From a checkpoint of a small image-text matching model.
Model: 64-pixel images, encoder arch efficientnet, encoder activation relu6, fusion encoder width 192, fusion encoder layers 8, fusion encoder norm layernorm, fusion encoder activation relu.
Training: 10300 steps, batches of 256.
Data: trained on simulated fluorescence microscopy of cells, 97500 training examples, 27.0 epochs.
Rows from block 8 of the image encoder, named by matrix and row number. Rows with one number belong to one channel. Each number is 500 + 25 x the weight over its row's rms, rounded and kept within 0 to 999. All counts start at 0. Numbers have three digits each. After the name is the row's rms in percent of the matrix's.
# convs0: expand pointwise conv (encoder.blocks.8.convs.0.weight, 256x64x1x1), inputs 0-63
# convs1: depthwise 3x3 conv (encoder.blocks.8.convs.1.weight, 256x1x3x3, trained with AdamW), a 3x3 kernel
# convs2: project pointwise conv (encoder.blocks.8.convs.2.weight, 64x256x1x1, transposed), outputs 0-63
convs0.171 091:492481531543462548469513508496505460481504487486511528511570534497507484505486472502503486486520487481506458520511499452507470478469519528456506518472473489456484493550466502512498487522490470
convs1.171 096:461469489480479491471473478
convs2.171 085:468520531484507503481555501523519497455484514483497526515497512522515480533534548480486527479502501494545475498553493524491505489506501498526503494466497492458434482512510522477480535563504492
convs0.172 091:495539531500512486451512476506526513481528517521520533534497462485506529513459507482472512500500514529527519560484501501476521489486513504519464502566502543532475486530479522489545479524479520
convs1.172 067:512497483475445507484495535
convs2.172 084:492492547523508494504476485493474488492480490493516527522471495496526510526506506564514528512504501473476498506479524477541528516546557548514504494501525491491478459494501513534464544445467479
convs0.173 077:487505504536455489506541503484482529525497499572528495481538517513455539525523495451517529493508493497509519529524507501482485506527534479487497522501481514533477451519466502467498527473542505
convs1.173 091:476478460515484475462482489
convs2.173 095:546540526562473487532506512496486490476513522515481505496515446514523493564540513522516513512530533485512483508503538507486479552485495526541489503508492511509511520516523448505470469502492514
convs0.174 079:514521537511484487462508490474512511496499491508514505530528508486555562501491503504458559479530496496465470515512497475498438478488511510473470547539530460497491519501514496542513488509480509
convs1.174 075:478505534508496484544530473
convs2.174 087:490536539492495481517531505492515528477527500514481504482502459455495523519535533504544523542498539511512454531504515515489479491511491528528475463540501466529509512545529494479487551493533489
convs0.175 107:524489485510506458493497487570526508519535531492467522455502475519538478504510480501501481511554462480537501511453524446499508524493488522480518460504524504511504531460493460500502481484506500
convs1.175 083:506499547470485464472489496
convs2.175 092:527492482542504479513500478493535465538496518490513518557511480497502497484470509509523462499515543477474475532486497514499506515461496484505449463532510527495446480469519489523460504477452467
convs0.176 084:492533516520485523490482511506470511499479501472489552465541489456533479488517509499544508531487475554533516522486493424496532500489486522518504528489510500509495503456483450527515515489468501
convs1.176 080:464472467483488515517531524
convs2.176 080:502512488502481508476480473483520525497477501509494497488534489437495481515475464489474544450480477480533539495492472529454475455485481507528504487544478473534499476472504492521461462499508466
convs0.177 103:471442503503532524482495490483459516436502517502539489490508490497487503531491512512461489472520498473479492497526486469487455534533514490483488537447525526536505524483486520547491486476465496
convs1.177 120:472480496464472501472470476
convs2.177 080:505463489511497479511459510566504484479510492497487531488519519479545488498472490514502453522519494506510507470476487479536552494558479486505472518527509517463501515489502523549558535494506497
convs0.178 101:484478531516488522458489516522511513505496475487520532495551508550491544485482505495502539483536474535489480533458503490532501488500534486509490497500434532499492490481510467501490482539476441
convs1.178 119:461489491470468466500472493
convs2.178 071:480522489494505500411516512554479509497514482503524498480504526539526514493501460429521507506493513500537510486481500528548486465506493493476459545510527526521504513489505496487471491523491486
convs0.179 094:481440511519516512489502488542504518504487486468501503526533511446488462493498515495458508498536466476491502466524513480470486472518528540425519498491489510485534499488486465514494488535497455
convs1.179 114:478533481446492514493482490
convs2.179 097:518510492475516475495479534457502504523526501518477474500509481522489467513476495503510484560503491504504466481525524504475521511512439536518486460496500497511408526516483513487502476517508451
convs0.180 080:520485500522480573497516488492503495477507568489484516506503481544501479489522513511484521551508489494474458504515516512491546469473529523519485540501478516485479553482476514509505491539505544
convs1.180 064:476467459484486477489472481
convs2.180 079:494505527559524488532499464467517471524506501503494497484476424479525513500521509508498502529498556496529534506498481495517461513516468484457490511491517518473532548479532478497513498487527541
convs0.181 100:553552513544437516493478514476493472532496518535472490474488483503499459502545518456510487519521498504535505497456533473512480490519499490492526521479461498524489478478500473521507478509537486
convs1.181 135:462466462498500466517508494
convs2.181 091:462461527501480543466484549487487481500520500493468478470473493485490499515505456521520512469485454458454502507527504479486519512500446503485469459520499461469532524485485488511482518540504505
convs0.182 127:500485484477493478485504508513522507501491504533521502520490509509535567493483467526504532518506463500489515542493530501473524469488468520485505527546501543488477473493456430515519465542523486
convs1.182 112:478472490474467500500524544
convs2.182 134:512487568497495489461524533453519477467499482468466486524507487496508509540478498488480484513490486475473469475460452501538485529529526500503477508502487436464499518505509515495536487515467493
convs0.183 137:523495490488551507492512456523501495480469517496515455538509490497488500526464513529504535491520509458504468516501538515510493553516477519503511471494474522517443497453500456552484489462489490
convs1.183 130:518481469493493518492532549
convs2.183 154:507518494453526518549532519501480514439485501503478462476458492516545507494484506507491487502501510485438466451472458471509498510524482503472490496493498507458495509532482503496509487471445483
convs0.184 092:500522520526519492482500498515527492484485551555471545555481549513499528547499494453472504509524476503501514501506470518455495539521498503490495498473528491518523482514475482492515517512544548
convs1.184 073:539541479493500463501508522
convs2.184 092:493529530468528485519523492495533497526529540493520481503497501469529479502489496495496526518539447487486509490507491527446464486495474477511506442501501463526446494534446490479472512496536504
convs0.185 074:518468505468510497482457488469491532475507515476465521472492518540482498526489502487447522500513510532529544500498503523479526488497502454544512529478487499486497533495482505455529484508483577
convs1.185 075:499495526476478455475470483
convs2.185 096:486509476498522505504542499479513504480505469475453482516472448497516467490514512537509511513484460484518510473462475495524511498539446471484490491532503506511542514505519511480434491500449462
convs0.186 109:469482467499510509525515536505524468537469462513537524532466538465540548482541505515526505500465515496497518496504500504514484513501553492513548500476473512464517457515485501467512507519506466
convs1.186 117:460486502501534518490537529
convs2.186 135:502470469447515532492477521536541503503496483475496528476515494458567499498528509501527482517490487468514483524519540462502540490519513528517513507457510551457504479514507492478515519495463485
convs0.187 107:503525527526453563474509517484475503520537537492503523491474486487502507464521547503506502533482510503491485481455513485448520496530513521511521521491520510506500512524469442451464514480494470
convs1.187 173:497469482500487497507546545
convs2.187 129:497465506503483453459423491490492507501502492462496506518487506490556470504510481478511466485530469489508536507530507537513492514482522500552536519489523548479500478490523500545500483533525502
convs0.188 111:477506520512531519473459516517478452466525529511510492498549505553545485496496468530469486518533490512484483504516496477492470537524525544463527513458535494517511524474501479503476520518531510
convs1.188 122:471476474476479475472475477
convs2.188 109:523492538480502484541503537503480516512506505488501497475505525522465455503475460490473499503516479536560499502455477523545510501571513504502525525530500518514525487511501467526493499515534549
convs0.189 105:506509505491535513492458488527472519537518506484466511505545487467523501452514519466503508546499481443528501457497497489521514505464496480494462502489526490518485516509527439503490455463499461
convs1.189 095:494512515489462463514517543
convs2.189 101:480545547495485507491461541508481471479500508465497495507545470485520491513501494496525508502515448534458439519504491510500492533494486516520497512550514544488517516479518463519470545479519488
convs0.190 080:478487488497540497553525486494499506471490532471461546506466496517507471483498489492482508582512496485491512433506476450477466494514486503506501476486551506503519489477501499522484491538481504
convs1.190 070:516510476507489469449477480
convs2.190 080:478527488539478497529551496531506499517482524473461486469514456494505478531468497487501529522512469492549498499450448501511525538485477494522487488472502521511525495518466460520507462532514526
convs0.191 073:502530488482521482487521461492490518514447504458522461497543555536493472505485505488470505522506497499517549518533493515490514532462497466500517502496535500521504517539457511470446517499482534
convs1.191 042:554516489507499466468496499
convs2.191 062:464508527520515508509501514496497503478530497531466447466476459530529507510500513503454512519495467516530505515492469493509472543483535521496505506480477528499475447497499493545455442512472523
convs0.192 105:503508521514539545563528500492507525496512531503452525463486520507463483476517481503477506550492522522467471501459487523532499504524531484512435493529482491509493515505523508490465525469522499
convs1.192 122:470501484478516467510476456
convs2.192 097:505474487527542504522538458511491499493525498530499534500528526499540479496490434486505521486504474470511484548514528515529496524473480485515521505482534454515514508495522518573521491504463515
convs0.193 096:481521508510501488501516491508483499538521538505506504518467520529479476468499467480557497501540499505544533460524505564465509501480508511472479496526491479452521478522517467479490534468452507
convs1.193 165:483479469520497473523487455
convs2.193 104:500477530516497541482460513505507465508543499508528468494530529466514468498506522524491549479522512526560502490520518489505502467495494510477530503514529502506527500491510504504491520508400499
convs0.194 098:488449467461515504546503514494458473512499507526534493484468487478497517509520506480548512493494497533526525503484484498443527538493534477476546537531482526455515516486493512504486509539525480
convs1.194 141:491495497453467461479488488
convs2.194 091:508488533487510500531526535488468495468535557530534505522491491478478469441465489517479480502505515500514519492488469497513496478477485472504538500541489549453545488508492501509517510504548534
convs0.195 082:518509496477504524522489500488521489460463511483483515518501464502501542473495467484569510517507560475491530552470501505454475538501509456504515532532476525488481524519515492474503518467493514
convs1.195 094:461484509480474496490513549
convs2.195 088:533510539502496497511483515448464491494495490488497517457473523520495520472510460483452514450473487494482492500464503449469498510479507522548463514511539507510549510502495517473489468465465486
convs0.196 126:539522523549507557484501487501473478520545493513504517466544457511538463485475485475492513535541494482494494467470493523541531460532502484511532501481507511514505475517518513498534500496469476
convs1.196 139:528510533525465526517513525
convs2.196 134:471482459532525523494508531524498514478501488526488547482510497479488469533502495432482498512512483519556477525519523501528486508559541490535491477501508537508553506491523518497489513475530484
convs0.197 104:501482528509489528501489495495501511455512530498486498503488491534474487514477509516533512478452459501514488492500475469509515576525507523531486472530551478520532505465477488460468472499543459
convs1.197 113:527523504519500450531500479
convs2.197 118:531523510506546507527476462522536520528497508512492538502522508511491500439513474488479551521503464485489471527511487531516483497497467507476491481475502465477463452493442547496486480510505488
convs0.198 088:532503518492480497481496505489478501563513473536519464545511532504496518505542489533563487508518458512509467532515492479508521533518508473463531489506530495477473505463461453513526508502496500
convs1.198 146:467461479487473460499509495
convs2.198 081:447482459506529509502515553483521537521488499522515496502529531471509491519478444489487539509471526488505519521534534510531513463483521503486518543525526516492458499478529502518450524494488520
convs0.199 069:455537522431495527492483484512505492471458483432518540502512499532542502482476511492479513507466560494507514480522524468488494487483479518520482469516508513506490508500474498518512529456490504
convs1.199 066:502498498542477467546501490
convs2.199 065:503527480528521455502485493497479539500519488524474509484470531476481462464522512512507545498507507493518480471450487489462475462491472574517486488503539523490521490446502458498497510503523506
convs0.200 089:495466454494480451488510524489485524488517448492479508506512480507487527447490521511523495519481484532506484469536526455497469516502491423519486504497488496528503485522471457544491491509495538
convs1.200 106:491455481514496508508506553
convs2.200 092:465533441440529520513501498519498522503495534516515467490519484459529522503475514521509503471510536502481491457466473519501473546489523511497474485496514476470457484512520549471532515501513489
convs0.201 075:543504499492531489450473514525505500513492525483548530511475495477478530490530523484453507519487503476493478520511561485517524469498506521537477520495487500470511527522523470481482485441495553
convs1.201 077:464505484462516480481462488
convs2.201 069:572520525523491480492497542475504493476496482513503502485507517512531499498520517482444498483470492440518502510443501504507521494523516518510508494459548508437502469484496505544531506475494496
convs0.202 109:513501541497538486514497466501517502552473421497507490438492525475487508506493453511524489510522483483485483489486471519517469498509495466457487492509463520460474518491491488465484525512524533
convs1.202 138:502486491479479466470465466
convs2.202 112:483524450476531536558536543544513523479507494480503493525495517496512496516519468487521475518465494509595494498469488502477511456524479509478479493493504498525535493501517486503493491484517490
convs0.203 090:494526491512494573513435473491508506496485545507541483509485518500537502503525508488519479479499436518491514477540501488515497502507478510471539466514501456519500497511547484456524477500522495
convs1.203 108:527511527517512477508493446
convs2.203 090:472512497482509508504493520461487486508522474507526515504500501558529512486524557546467537475481493477501499454447502481485450514484506487504505538504521504467503523483520498515552483523551514
convs0.204 084:514473503554496499485505510513505486501550504524510514531552484549454492479483494507457476516538521489520483468519519527514516509474531497528508517495457473485518531505497448514476505495542548
convs1.204 104:460502450492500489507511467
convs2.204 084:499472480508485493506538487497494512432451493507471477536506532486552479476475468521496504459499464488471484501478518527511516473459535549519491488473486487499447492511507537492518493501523477
convs0.205 068:492483503492493480499484443497500493503453515502523510464496518531509526512509569502499534532536534499538478519507514493493509480470499503555485449501518484506496514505551508443487524465514473
convs1.205 085:500500502466484470457469477
convs2.205 079:510484507500498496552475512501467497510464507477468492560551473505484530524512528507517484538533501480494517530470484488537520504518481486465536520502516520477534475480531532511506433510484522
convs0.206 093:511514494517554507492480471516517473459508486520465500513466510448535554481520548479484505501486484496530518507552488529448489479505506483503524498499523499458467481492479457459500515491518481
convs1.206 111:472471527489490537519537501
convs2.206 113:504481518490480505478476486455509515510512478471456492505522538557514545452528481488487502495496516516513511461488504463520465485510481500441476504497532500462513519480521448497547482521496525
convs0.207 132:497519496476502503499523455461449503489533497521530493482523466543478544475495473513515478491472462493497483551455495498505526474520459487519467527461527532506530490476473530479473514487494500
convs1.207 147:498534485473522448491495486
convs2.207 141:532505509460519515484518466512480492546493538499489477531481520523551527480526439489528516517509542468549525478491492505500508500479482497477494491492475487482527512468514518503500521520572522
convs0.208 094:444525515484501485504477464527506491571468480517495485472491504455545476490471481502514467514478497502468543466494487508509516491492506526455535485521479483515522538484499519550500484533506518
convs1.208 089:510507474520495448501508461
convs2.208 063:542472516457520513538476460479503524478506499500451446500525512494468516497521482502519529553506524476535467478488488532497503495510491481522538519470493461546497493545504494492480532517484482
convs0.209 124:474510494520502462512462538524491533498492515483544488472506529493475498519470528527481479471507486529518491480464500556479480492484510514504468464430487510531509516515504525555485473480529477
convs1.209 114:490488464535520454485489496
convs2.209 108:516491501559473511479482512477525486509486458504475479501497493509502528462555491493458524558436539498527515470506490506539458519503481510500502526467490473477473476469512511508506517514485474
convs0.210 134:483476481468490508494492451490475469479478495524504524504498534532469491489493533513457527517467471507495517497490522534556463464528496491497500507469500536511501521534530445459473489533469516
convs1.210 146:545495512482447489500490502
convs2.210 129:497488431505503485470497507429495501531493484513518523493515527500510484559501506483449521473490506482477517502503464490496481509439497487487491498503515530506442456483521498498526460482513518